A small masked spectrogram model, trained from scratch.
Model: log mel input, encoder arch vit, encoder norm rmsnorm, encoder activation gelu, encoder layers 12, encoder width 160, decoder width 128, decoder layers 4.
Training: adamw at rate 0.00082, 11500 steps.
Data: trained on synthesised imitations of 52 everyday sounds, one a clip, 39062 training examples.
Rows from block 0 of the decoder of a small masked spectrogram model, named by matrix and row number. Rows with one number belong to one neuron. Each number is 128 + 24 x the weight over its row's rms, rounded and kept within 0 to 255. All counts start at 0.
After each neuron's rows are labels from the 100 clips, of 14976, where the neuron reaches its highest value: "top examples" is what is common among them; "loudest band" is the band of the loudest frequency at the time of the peak. Only what is clearly more common there than usual is listed. The data: synthesised imitations of 52 everyday sounds, one a clip. In brackets: how many of the 100, against the usual share in percent.
# fc1: MLP up (decoder.0.mlp.fc1.weight, 384x128), inputs 64-127
# fc2: MLP down (decoder.0.mlp.fc2.weight, 128x384, transposed), outputs 64-127

fc1.241 [127 137 126 130 148 116 140 109  96 151 112 108 131 135 102 113 103  80 162 135 110 177 161 112 138  86  90 117 127 100 151 133  80 149 107 131 127 113 125  82 152 122 114 139  84  88 137 132  88  58  74 144 106  97  96 131  84 118 127 159 123 142 144 111]
fc2.241 [134 128 158 142 153 155  99 116 152 154 141 108 119 145 101 127 136 140 101  73 129 106 126 137 130 139 108 164 177 102 136 154 174 134 192 120 121 128 120 162 116 118 124 157 145 159 164 145 129 169 133 158 151 138 181 131 169 165 100 134 142 154 129 103]
top examples: snoring (49 vs 2); phone ringing (25 vs 2.1)
loudest band: 500 to 1000 Hz (49 vs 18.4); 1000 to 2000 Hz (37 vs 14.1)

fc1.322 [176  98 170 133 128  96  91 132 122 128 165 126 124  85 128 138 114 123  88 107 116 146  92 143  70 115 101 114 149 105 137 140  83 120 116 118 109 101 125 105 101  97 107 114  97 116 113 111 125  61 102 124  84 121 111 136 101 117 154 112 141 112 104 107]
fc2.322 [164 147 154  96 160 135 126 154 137 106 143 158 158 114 127 117 120 132  77 132 119 136 110 171 105 136 132 136 114 183 141 131 113 108 201 123 151 185 133 130 177 132 147 153 140 154 154 119 161 142 120 147 136 178 168 144 109 157 114 163 110 163 131 127]
top examples: phone ringing (28 vs 2.1)
loudest band: 500 to 1000 Hz (41 vs 18.4)

fc1.0 [159 158 152 156 119  93  83  89 132 129 113  85 156  95 118  84 144 118 155 128 127 156 132 101 126  84  82 113 112 103 148 107  99 133 135 122 111 101  82 109 156 111 111 127  84  99  92 121 126  90  99 103 125 120 119 111 108  95 113 154 137  97 135 132]
fc2.0 [104 129 141 124 144 102 126  99 144 108 165 170 140 105 135 107 113 126 125 140 115 107 118 163 123 148 158 114 132 160 129 185 150 140 146 134 147 168  99 152 129 127 134 153 161 124  93 153 136 143 121 116 130 149 131 118 136 123 143 138 157 152 115 139]
top examples: animals (38 vs 15.2); chatter (26 vs 1.7)
loudest band: 500 to 1000 Hz (43 vs 18.4)

fc1.153 [134 112 141 106 118 138  94 135  88 109 121 126 147 112 112 158 109 126 146 107 153 102 127 134 145 134 109  91 118 137 124 100  93 145  61 112 129  97 144  89 108  80  98 107 108 100 100 123 129  73 109  91  90  93 120  97 124 100  87 119  79 136 160 131]
fc2.153 [115 138 117 143 122 126 122 107 143 122 110 158 150 145 131 158 154 143 160 190 130 115 165 134 121 157 212 125 165 165 121 187 171 122 113 121 110 141 126 131 167 143 155 152 142 140 122 119 124 117 142 141 120 159 160 151 183 107 177 134 143 154 117 102]
top examples: signals (41 vs 11.5); helicopter (28 vs 2.1)
loudest band: 500 to 1000 Hz (59 vs 18.4)

fc1.88 [203 140  98 153 167 161 133  93 128 100 116 106 121 163 154 117 124 135 165 114 151 150 127  75 162 111 109 147 121 147 153  89 149 145 134 128 107 113 110  91 145 110 121  73 118 102 104 145 109 154 120 108 142 126  98 150 146 119 124 129 131  89 101 138]
fc2.88 [157 145 130 143 114 154 118 131 140 155 106 126  86 131  86 141  75 124 127 130 131 107 109 109  99  98 138 125 169 143 100 155  81 104 144 115 115 116 100 123 102  83 116 131  92 116 135 226 111 152 114 130 109 155 123 121 132 197 116  89 134 125  96 100]
top examples: clock ticking (77 vs 1.9)
loudest band: 1000 to 2000 Hz (39 vs 14.1); 2000 to 4000 Hz (32 vs 11.1)

fc1.296 [157 133 132 182  98 149 156 146 132 116 176 157 154 133 162 133 122 112 117 102 144 145  89 126 158 105 140 154 139 144 125 138 157 155 114 163 125 139 161 141 138 104 122 145 114 151 138 169 147 167 133 164 129 145 174 132 108 126 147 130 125 147 116 142]
fc2.296 [131 110 109  84 161 143  78  99 121 114 118 112  91 131  88 148 111 154 165 154 164 129 141 131 129 150 138 132 140 136 125 136 149 120 111  94  91  88  88  94 106 119 141  99  99 103  78  97 101 112 114 101 107  91 108  63  95 113 131  82 109 111 111  89]
top examples: applause (82 vs 1.8); people (82 vs 15.1)
loudest band: 1000 to 2000 Hz (61 vs 14.1)

fc1.62 [131  88 168 126 186 147 136 126 131 148 134 123 113 136 149 135 132 111 135 145 115 117 153 107 144 160 135 109 139 124 135 155 146 150 151 135 120 119 156 126 161 168 163 106 106 110 159 113 140 122 142 121 144 157 119 149 148 121 128 125 119 154 155 153]
fc2.62 [143 150 144 136  78 147 133 138 164 139 152 104 164 129 121 110 146 109 144 125 112 114 109 132 119  99 100  95 130 122 130 107 131 100  86 143 114 110  84 127 130  90 117  98 131  99 110 115 120 136  86  88  71  94  95 117 140  88 113  97  93  90 119 100]
top examples: household (41 vs 19.3); doorbell (38 vs 2)
loudest band: 500 to 1000 Hz (45 vs 18.4)

fc1.138 [139 106  92 194 154 118 100 131 137 164 128 113 151 142 136 173 178 151 156 163 143  88 136  77 115 107 120 117 100 162 108 152 138 142 149 131 149 147 123 137 127 143 129 158 158 122 143 116 137 101 133 134 160 149 138 148 136 104 128 135 157 128 130 106]
fc2.138 [117 153 176  67 129 158 147 131 146 131 115 127 134 132 147 128 109 105 149 162 147 132  97 123 133 109 128 113 113 136  99  83 140 141 101 130  99 119 108  87 145 154 110 114 107 146  88 118  87 125 111  93 118  89 135 131 142  85  86  94 148 138  96 143]
top examples: animals (55 vs 15.2)
loudest band: 500 to 1000 Hz (40 vs 18.4); 1000 to 2000 Hz (32 vs 14.1)

fc1.288 [128 135 159 132 134 165 176 106 151 206 155 133 180 169 185 165 173 137 116 140 110 149 151 136 102 139 109 106 140 119 150 162 149 135 116 125 144 127 103 149 149 128 109 142 117 152 155 120 129 150 171 114 116 145 150 156 122 126 151 149 149 119 128 117]
fc2.288 [151  93 106 130  92  91  75 119 115  83 114  96 137 100  77 125 124 116 121 129 150 104 107 117 111 116 114 122 122  94 104 113 104  98 111 105 120  93  88 101 101 133 106  80  99 142  86 106 122 156 130 132 141 115 139  96 101  85 104  74 100  99 118 130]
top examples: thin (high-pass) (40 vs 11.7); helicopter (27 vs 2.1)
loudest band: 500 to 1000 Hz (48 vs 18.4)

fc1.204 [158 122 131 141 122 154 113  85 110 132 115 114 138 101 111 115 106 116 166 103 122 117 126 114 143 120 117 108  95 121 136 102  86 140 116 115  92  88 124  94 122  82  78 135 115 106 118 131  82  64 108 112 129 108  96 134  94 139 134 133 120  83 124 145]
fc2.204 [139 106 104 138 120 132  92 122  93 141 132 154  99 127 115 105 156 121  95 151 139 160 110 150 147 141 162 112 146 162  98 165 115 116 186 123 135 171 125 140 169 130 127 141 109 170 167 174 124 106 159 167 158 139 135  93 110 144 144 155 110 145 130 147]
top examples: machines and effects (52 vs 21.6); helicopter (51 vs 2.1)
loudest band: 2000 to 4000 Hz (29 vs 11.1)

fc1.105 [109 141 147  97 170 172 142 116 117 120 129 116 158 136  76 152 132 141 155 105 126 147  77 152 150 160  86 158 104 120 110 134 150 127 138 141  85 140 164 123 126 121 129 100 128 145  95 108 142 118 142 149 144 104 148 105 157 104 137  90 104 108 108 128]
fc2.105 [120 130 123 170  93 108 137 133 155 129  82 134 127 142 128 149 130  96 123 130 117 114 134 115 166 130 148 131 157 135 112 107 116 113 159  96 193 174 133 105 162  94 124 116  96 131 126 161 111 123  93 102 144 128 109 166  71 150 135 133 157 111 155 110]
top examples: coin spinning (49 vs 2)
loudest band: 2000 to 4000 Hz (35 vs 11.1)

fc1.203 [125 127 114 190 109  99  93 153 214 144  83 134 137 107 115 139 114 139 125 114 134 133 128 108  88 147 112 117 132  94 120 145 123  98 139 135 153  97 129 154 119 126 104  94  82 133 114 145 114 123  98 103 102 110 106  82  80 120 121 116  88  90 139 110]
fc2.203 [137 145 144  81 187 105 129 129 146 133 138 118 171  91 104 118  95 148 137 106 143 123 160 148 110  89 109 143 113 139 119 109 139 120 158 143 142  97 127 128  90 145 124 171 119 143  99 119 137 169 140 142 107 156 136 127 123 135 152 152 166 162 126 127]
top examples: animals (76 vs 15.2); meowing (47 vs 1.9)
loudest band: 500 to 1000 Hz (60 vs 18.4); 1000 to 2000 Hz (33 vs 14.1)

fc1.314 [140 132 144 137  98 171 130 146 139 152 130 141 110  87 126 127 129 135 136 126 120 120 156  90 115 123 109 131 101 142 133 141 136 150 162 136 127 130 164 147 161 126 114 126 151 121 153 129 127 104 112 124 117 128 109 112 139 151  95 125 103 121 167  78]
fc2.314 [122 137  90 106 168 143 182  81 137 139 151 126 119 147 149 139 148 129 120 133 137 124 130 138 123 136 152 163 134  95 153  84  98 138 126 133 152 141 128 140 145 122 162 125 122 103 121  85 106 157 124 154 107 129 157 125 103 116  94 132 156 106 116 154]
top examples: melody (27 vs 1.8); music (27 vs 3.7)
loudest band: 1000 to 2000 Hz (39 vs 14.1)

fc1.49 [187  94 137  96 150 175 107 133  93 110 113 154 101  99  61 108 133 129  87 157 135 103 102 141 132 124 152 128 150 114 143 106 125 119  86 133  89 130 120  97 137 139 168 102 116 114 111 141 139 164 115 149 150 123 144 103 153 138  99 113 131 135 130 130]
fc2.49 [134 135  83 179  90 135 173 112 156 150 155 117 151 188 150 148 134 106 146 143 143 134 150 110 127 103 125 111 150 140 152  92 157 120 174  99 127 103 126 142 138 135 107  81  92 108 141 130 117 153 132 111 102 137 135  86 141 149 109 118 147 134  99 113]
top examples: coin spinning (38 vs 2)
loudest band: 2000 to 4000 Hz (34 vs 11.1); 4000 to 8000 Hz (32 vs 13)

fc1.218 [ 54 154 156  96 181 102 157 103  85 125 151 135 126 136 143 151  97  95 123 121 142 112 110 150 120 112 108 137 101  87 155 108 143 148 139 138  94 121 127 145 120 117 122  97 109 120 109 141  73 143  93 119  98 141 136 133 146 126 144 112 110 103  76 122]
fc2.218 [ 83 141 153 178 150 153 157 151 200 113 105 117 157  87 144 125 125 137 142 142 139 138 134 117 138  98 136 141 104 110 123 163  92 108 157 111 134 178 107  86 139  98 106 109 111 128 135 139 144 139 111 103 161 110 126 109 141 120 150 122 126 149 145 129]
top examples: coin spinning (37 vs 2)
loudest band: 2000 to 4000 Hz (39 vs 11.1)

fc1.274 [132 146  91 132 158 127 122 125 111 108 152 125 145 123 125 107 111  84 109 160 142 133 105 107 147 117 133 110 117 120 146 127 120 130 136 106  75 120 116 125 106 119 121 101 122 137  87 153  88 134 121 107 135  94 125 133 163 122 140 101 130 127  94  95]
fc2.274 [164 110  78 155  92 159 140 155 139 137  85  95 109 146 116 116 124 151 149 138 134 104 152 100 141 120 136 123 121 119 132 132 121 142 108 110 168 143 148 150 152 112 110 139 146 138 175 135 144  95 144 116 134 124 161 130 123 110 122 167 148 141 122 101]
top examples: machines and effects (61 vs 21.6); engine (40 vs 2.1)
loudest band: 500 to 1000 Hz (43 vs 18.4)

fc1.230 [ 70 142 174 158  89 155 107  94 100 106 149 154 154 130  87  98 124 106 102 118 163 159 140 170 164 132 129 171 124 124 154 147 142 120 105 131  96 129 164 151 125 149 130 103 151 133 158 123 144 143 128 150 151 142 119 134 145 163 136 112 104 163 136 114]
fc2.230 [125 112 123  95 178  93 160 111 148 140 123  99  99 103 183 180 137 121 147 142 116 121 118 121 117  71  94 100 135 155 110  85 145  94 121 103 122 115 112  97 103 105 125  91 119 128 119 102 146 126 113 106  83 113 125 118 100 146 131 134 136 137 121 107]
top examples: household (48 vs 19.3)
loudest band: 2000 to 4000 Hz (31 vs 11.1)

fc1.132 [ 93 108 117 126 158 126 124 130 127 148 105 150 145 123 128 130 121 124 114 145 170 119 156  84 149 167 149 145 119 131 137 129 125 151 125 116  95 147 161 138  90 188 144  80 134 126 140 148 112 108 143  96 113 122  84 118 160 150 114 129  86 132 133 113]
fc2.132 [ 91 107 126 148  73 146 117 137 140 125 129  91 124 142  72 111 137 135 108 117  97  99 135 117 110  97 136 125 125 156 127 121 133 130 139 142 147 120 119 149 160 121 107 153 161  88 106 100 154 133 141 125 114 137 116 112 158 147 101 102 104 113 155  98]
top examples: household (45 vs 19.3)
loudest band: 2000 to 4000 Hz (30 vs 11.1)

fc1.238 [ 78 151 150 130 128 132 154 114 145 124  68 142 139 135  94 151 192 168 123 160 143 111 149 119  90 137  95 118  93 130 102 147  97 123 119 152 117 156 172 141 108 121 116 120 151 141 112  99 126  96 131 117 146 113 101 115 114 106 144 134 107 146 103 119]
fc2.238 [161 105 106 111 146  75 146 123 108 163 121  81 106 143 146 162 156 113 141 109 121 124 133 151 112 117 144 173 126 129 124 139 139 118 176 133 104 148  97 135 157  78 142  94 141 138 116 140 104 143 119 119 109 127 143 187 111 133 115 135 150 144 130 158]
top examples: signals (78 vs 11.5); siren (77 vs 2)
loudest band: 500 to 1000 Hz (70 vs 18.4)

fc1.375 [183 121 145  96 159 157 121 104 158 145 156 103 139  74 105 110 129  74 117 128 145 167 148 122 127 131 152 122 140 148 158 115 128 113 125 102 136 168 108 116 148 134 136 140 115 124 105 112 130 125 119 140 128 119 111 140 118 133 152 112 100 103 120 133]
fc2.375 [142 130 108 223  91 136 136 132 125 111  91 114 102 143 125 142 142 158 104 110 151 151 116 100 118 168 145 137 116 110 113 123 148 115 135 108  89 100 126 146 116 131 126 108 156 154 150 114 126 122 124 145 114 126 151 124 123 138 154 153 110  85  94 128]
top examples: phone ringing (53 vs 2.1)
loudest band: 500 to 1000 Hz (58 vs 18.4)

fc1.295 [ 84 113 142 126 136 153 107 118 114  90 144 160 116 153 119 123 160 110 126 173 156 184 124 145 161 119 117 134 118 166 165 132 146 153 125 131 120 138 123 100 115 145 125 112 156 128 145 130 122 109 156 120 141 132 140 141 147 125 104 121 109  92  94 139]
fc2.295 [ 97 145  89 124 120 126 112 156 168 163 111  90 136 107 142  86 123  95 103  74  93  75 109 122  78  67 129 149 114 122 108  89  99  90 138 130 116 129 118 143 115 111 124 125 116 111 102 134 146  90 140 127 119 133 136 148  97 120 113 131 111 150 114 120]
top examples: engine (47 vs 2.1); phone ringing (26 vs 2.1)
loudest band: 500 to 1000 Hz (44 vs 18.4)

fc1.40 [131 125  83  61  84 116 145  80 141  80  94 139 135  87 111 154 158 151 148 150 105 120 101  91 117  79  69 115 143 144 115 139 137 125 136 125 125 109 137 160 114 149 114 105 117 165 155 138 123 131 121 131 141 133 118 144 141 113 110 150 152 123 118 133]
fc2.40 [116 127 141 209 172 128 126 177 123 142 146  98 148 183 134 130 141 106 112 127 171 185 148 125 139 138 158 144 114  92 136 135 118 139 109 137 110 122 131 124 126  97 138 116 102 108 110 133  98 148 133 133 132 120 138 137 109 158 131  97 140 127 114 128]
top examples: animals (35 vs 15.2)
loudest band: 500 to 1000 Hz (39 vs 18.4)

fc1.185 [100  98 125 107 156 106 153 138 117 139 125 123 125 140  75 151 163 112 120 160 129 137 146 143 144 105 121 116 122 139 132 124 135  84  56 119 107 144 136 153 123 151 106  90  65 116  87 121 104  93 112  96 112 150 162 117 148 124 139 108 113 148 131  97]
fc2.185 [128 142 105 113  95 178 155 145 144 155 133 120  99 136 142 149 130 130 123 144 124 109 100  94  99 176 163 140 164  85 141 140 139 128 147 151 153 121 156 136 153 146 153 142 153 140 116 148 156 103 162 167 178 118 173 117 128 140 145 153 114 133 184 137]
top examples: signals (28 vs 11.5)
loudest band: 500 to 1000 Hz (75 vs 18.4)

fc1.37 [122 119 132 112 121 118  90  79 123 136 112 143 159 146 104 135 162 124 137  84 130 106 123 121 133 102 140 123 146 166 134 115 125 122 135  98 103 128 144 140 145 109 131 117 112 132 139 167 113 153 125 110  98 103  93 114 116 154 119 125 123  98 115 127]
fc2.37 [147  72  82 142 154 119 142 127 144 161 155 136 114 112 118 124 134 105 146 151 126 132 159  94 133 124 113 155 132 173  81 157 162 131 118 129 114 159 123 166 133 117  99 117 143 184 143 143 137 130 119  89 135 138 119 145 165 127 142 151 101 111 154 144]
top examples: thin (high-pass) (57 vs 11.7); white noise (35 vs 12.1)
loudest band: 4000 to 8000 Hz (45 vs 13)

fc1.147 [111 145 126  65 113 191 102 183 103 102 119 145 100 152 127 157 153 125 174 127 117 140 143 109 130 126 149 117 133 112 136 120 106 136 115 124 138 147 124 134 164 110 114 137 139 154 155 126 107 136  96 155 108  85 100 115 109  95 131 119 127 114  85 139]
fc2.147 [120 148 116 179 147 122 103 148  97 134 109 149 140 176 155 170 143 123 113 128 116 130 154 134 189 114 102 154 136 147 115 131 162 110 107 124 103 139 131 148 125 169 160 145 117 116 153  97 125 116 159 151 109 120 173 133 101 121 118 112 153 157 131 130]
top examples: signals (37 vs 11.5)
loudest band: 500 to 1000 Hz (42 vs 18.4)

fc1.265 [ 46 133 112 129 169 156 113 134 135 125 143 160 139 151 153 113 101  93 114 149 124 134 106 115 173 136 142 139 151 127 145  99 141 114 144 114  99 119 119 130 112 136 127  97 128 112 103 141  96 124 101 134 126 107 116 123 152 103 126 115 133 124 107 111]
fc2.265 [ 61 111 108 103 102 106 129 108 126 136 129  79  77 100 101 130 157 186 148 101 121 114 114 128 131  83 135 157 115 135 113 139 133 140 140 126 133 104  93 172 134 129 112 149 113 111 156 122 142 100 132 134 142 117 156 150 122 141 137 147 114 123 115  99]
top examples: engine (34 vs 2.1)
loudest band: 500 to 1000 Hz (41 vs 18.4)

fc1.306 [ 92 107 175  94 120 145 128 119 144 125 136 131 158 148 139 114  94  95 134 159 138 140 101 125 120 103 143 125 111 127 143 147 103 121 141 109 121 158 138 106 121 158  87 116 143 124 107 142 110 152 154 127 119 153 139 143 160 109  98  97 101 106  85 143]
fc2.306 [112 116 104 137  99  97 135  93 107  81 123 155  72  94 143 143 177 133 151 117 129 126 148 120  91 126  96 130 121 115 171  97  94 124 144 131 145 115 125 118 109  87 159 152  95 111 155 114 130 128 123 145  91 131  90 157 132 118 142 101  81 138 131 139]
top examples: household (43 vs 19.3)
loudest band: 2000 to 4000 Hz (33 vs 11.1)

fc1.303 [147 175 123  56 160 118 164  75  93 126 127 135 138 130 114 111 151 159 177 146 130 169 170 121 175 170 162 135 124 117 142 149 148 137 134 169 162 108 118 169 132 135  98 123 162 149 128 140 111 151 133 146 111 153 132 146 128 126 138 136 104 172 137 159]
fc2.303 [101  96 112 211 102 137 115 145 140 119 143 135  88 130 138 125 111  91  85  94 112 125  79 127 108  97  80  97 102  90  89 100 142 110 128  84  94  98 113  75 143  96  97 106 126 144  85 148 116 125 119 125  94 119 132 129 111 129  68  92 107 129 147  90]
top examples: animals (41 vs 15.2); crickets (27 vs 1.9)
loudest band: 4000 to 8000 Hz (34 vs 13); 2000 to 4000 Hz (30 vs 11.1)

fc1.10 [122 146 148 133 113 102 123 105  95 131 134  88 124 111 126 139 115  95 118 102  99 114  69 174  97 141  99 125  97 112 167 129 141 123  95 114 119 110 114 112 124 134 134 142 156 117 120 164  93 120 153 106 141 166 126  77 142 138 132  98 115 124 103 115]
fc2.10 [132  88 124 144 136 140 122 146 111 106 128 127  90  68 138  95 150 195 147 183 133 119 146 154 132 138 142 113 129 149 129 124 112 127  97 116 151 111 120 100 123 151 132 160 114 152 161 129 155 129  99 144 106 101  80 165 170 124 120 114 120 118 128 133]
top examples: household (62 vs 19.3); typing (37 vs 1.9)
loudest band: 500 to 1000 Hz (43 vs 18.4)

fc1.216 [143 157 103 156 140 110 195 150 152 203 138  87 118 138 133 113 126 126 152 143 123 172 150  88 126 124 156 122 102 143 118 118 116 115 115 103 125 123  89 147 138  77  79 125 118  85 120 122  94 104 102 103 120 135  95 111 118 106 112 144  99  93 148 130]
fc2.216 [141 159 162 141  98 137 178 134 168 184 131 114 122 120 108 142 147  93 111 126 155 104 122 148 171 124 152 148 127 106 125 155 132 141 130 119 106 114 118 116 100 140 124 127 148 167 155 136  94 127  96 167 157 127 138 120 133 144  89 120 149 105 112 139]
top examples: thin (high-pass) (36 vs 11.7)
loudest band: 500 to 1000 Hz (39 vs 18.4)

fc1.170 [129 113 128 142 137 134 106 144 137 111  96 147 132 140 132 103 167  96  92 145 147 107 147 126  99 130 180 171 109 117 134 122 117 149 141  78 142 114 106 123 106 144 139  59 139  87 133 137 107  90  64 124 144 180  88 107 105  89 144 109 106 135 109 137]
fc2.170 [134 167 131 115 103 128 169 140 115 106 160 144 138 168 119 120  91 134 150 128 112 143 117 127 127 100 142 119 129  81 153 113  87  95 100 149 163 129 126 171 101 105 105 176  95 143 160 106 176  82 117 133  81 103 122 169  68 104 147 155 152 112 109  88]
top examples: signals (35 vs 11.5)
loudest band: 2000 to 4000 Hz (35 vs 11.1)

fc1.246 [125 146 135 177 156 109 114 120 129 122 107 173 171 150  89 154 139 131 119 168 168 140 156 151 138 128 106 120 137 145 141 135 144 133 100  94 135 159 142 134 126 127 116 161 154 155 118 122 121 104 139 152 122 119 148 121 127 114 111 112 120 160  84 153]
fc2.246 [136 102 155  98 160 171 137 133 152 170 154  90 120  98  99 145 128 130 129 125 130  68 120  98 115 119 147 111 162  84  77 124  89 147 129 132 136 175 139 134 129 130  80 112 115 144 111  76 117 115  95 123 161 130 101 130 115 150 147 130 131 136  95 119]
top examples: phone ringing (31 vs 2.1)
loudest band: 500 to 1000 Hz (48 vs 18.4)

fc1.198 [125 154 143 177 124 132 100 116 165 138 114  92  98 144 139  77 143 107 115 158 113 149  52 102 139  89 133 116 135 131 131 133 158 132 121 131 121 136 125  95 105 132 134 135 134 126 140 145 103 134 123 100 122 111 163 144 119 139 110 108 143 106 145 121]
fc2.198 [156 110 111  82 152 112 164 119 122 122 114  95  84 131 127 160 160 120 176 155 164 141 154 165 141 157 138 135 139  97 114 179 155 123 152 139 132  96 141 177 117 128 145 154 107  92 185 123 117 115 151 171 123 138  93 162 136 120 174 129 185 111 126 128]
top examples: coin spinning (59 vs 2)
loudest band: 4000 to 8000 Hz (40 vs 13)

fc1.86 [104 133 140 103 151 140 130 135 118 127 135  98 135  84  75  97 131 126 159 181 173 167 182 145 138 165 160 145 144 153 129 120  96 130 137 117 100 124 142  93 134 120 116 118 133 111 126 154 104 142 129 141 151 143 154 137 157 128 168 107 134 155  87 117]
fc2.86 [110 150 109 181  66 140 115 104 136 137 122 118 151 157 162 176 128 112 120  87  91  82  54  83  79 104  98 120  90 100 128 116 110 113 126 116 110 121 142 141 145 119 118 134  94 127 143 115 144 107 105 123 115 120 130 159 117 129  95 127 142 139 116 110]
top examples: applause (34 vs 1.8); phone ringing (31 vs 2.1)
loudest band: 1000 to 2000 Hz (49 vs 14.1)

fc1.164 [111 116 143  73  92 123  91  76 136 132 112 139  94 129  92 150 139 127 125 134 128 133 125 102 114  69 135 120 146 146 120 140 138 136 137 105 106 139 116 148 155 143 113 151 119 118 109  96 124 137 101 136 132 114 118 136 137 107 150 138 130 161 132 126]
fc2.164 [113 118  96 200 148 101 141 150  89 154 118 142 119 109 151 135 151  80 120 161 146 140 137 123 107 113 108 156 119  82 139 138 155 140 104 122 131 141  92 118 160 116 120  96 158 120 146  99  92 128 127 136 158 118 102 151 149 124 110  82  88 138 116 142]
top examples: household (78 vs 19.3); doorbell (64 vs 2)
loudest band: 500 to 1000 Hz (44 vs 18.4); 250 to 500 Hz (36 vs 12.4)

fc1.38 [169 152 122 189  96 162 115 159  91 159  97  76 144 117 132  70 100  76  75 114  98 132  90 101 124 109 109 123 147 159 135 118 111 112 136 137 130 123 120  96 119 136 142 131 135  96 130 130 128 101 137 127 133 120 104 150 121 114 109 113 108 169 115 113]
fc2.38 [143 150 103  94 184  99  88 107 104 105 154 139 105 122 128 180 132 148 175 151 173 165 180 115 179 144 116 168 159 132 114 126 159  97 116 116 114 129 121 121 146 149  94 148 126 140 141 158 154 148 106 144 107 120 118 140 127 152 157 138 111 147 131 145]
top examples: clipping (29 vs 8.1); text has "clipped" (29 vs 8.1)
loudest band: 500 to 1000 Hz (39 vs 18.4)

fc1.367 [106 148  85 124  98 164 148 143 172 122  95 173 131 128 125 143 135 105 147 150 105 121 130  75 130 163 139 111 105 143 125 148 123 133 114 142 135 108 158 153 125 167 143 139 124 147 114 135 123 137 122 162 149 151  94  99 137 134 101 123 123 121  99 137]
fc2.367 [132  95 140 128 186 118  90 139  71 142 135  77 123 115 114 138 131 155 123 128 155 141 123 156 140 126 103 100 131 109 148 109 113  89 122  70 141 107  99 112 127 102 130 128  75  71 138 148 128 176  95 113 112 104 111 119 103 136  93  65 162 136 148 106]
top examples: animals (44 vs 15.2); signals (38 vs 11.5)
loudest band: 500 to 1000 Hz (40 vs 18.4)

fc1.82 [ 33 129 125 126 152 132 117 120 106 140 169  98 134 125 119 121 114 117 130 132 154 150 103 139 136  92 119 146 135 123 128  93 118  93  97 127  72 114  85  89 131  88 131 102 125 127 126 106 127 152  94  98 111 129 121 148 142 132 122 135 135 129  81 126]
fc2.82 [ 50 113 147 127 102 121 105 150 152 122 113 112  99 157 109 132 124 112  91 123 132 157 141 105 144 145 132 152 112 160 128 159 148 142 145 108 144 161 133 138 134 148 104  97 155 138 160 133 156  90 129  91 189 167 138 147 117  99 144 127 118 149 158 129]
top examples: machines and effects (74 vs 21.6); engine (46 vs 2.1)
loudest band: 500 to 1000 Hz (38 vs 18.4)

fc1.84 [ 53 133 137 188 148 156 136 122 112 129 166 115 141 136 120 128 125 112  87 137 165 142  92 159 119 114 149 137 135 138 144 171 121 122 136  77 109 125 108  85 129  97 108  97 136  86  99 133  96 124 100 116 125 129 125 159 124 125 145 123 142 123 110 109]
fc2.84 [ 75 102 118  87 120  80 154 150 155 115  99 133  97 163 150 164 133 136 107 127 114 120 159  85 100 139 153 128 127 106 182 149 162 125 139 175 153 140 127 131 124 169 118 108 107 132 131  93 141 130 148 133 122 144 161 112 130 109 158 171 177 146 121 139]
top examples: phone ringing (46 vs 2.1)
loudest band: 1000 to 2000 Hz (34 vs 14.1)

fc1.298 [129 144 121 105 117 107 127 134  92 148 178 104 137 123 107 148 116 102 126 133 113 131  75 179 126 125 103 115 157 126 139 165 110 103 145 142  94 122 131 151 135 121 131  92 123  84 116 140  34  99 147 140 109 143 136 132 163 150 122  81 112 106  98 101]
fc2.298 [104 130 115 123 130 115 128 158 120  78  78 141 157  95 102  91 162 149 152 174 165 146 156 116 162 119 161 148 134 178 131 134 109 110  94 162 156 118 161 115 128 141 132 183 151 145 159 146 171 125 151 121 148 164 156 136 146  90 124 164 117 156 144 121]
top examples: coin spinning (35 vs 2)
loudest band: 1000 to 2000 Hz (38 vs 14.1)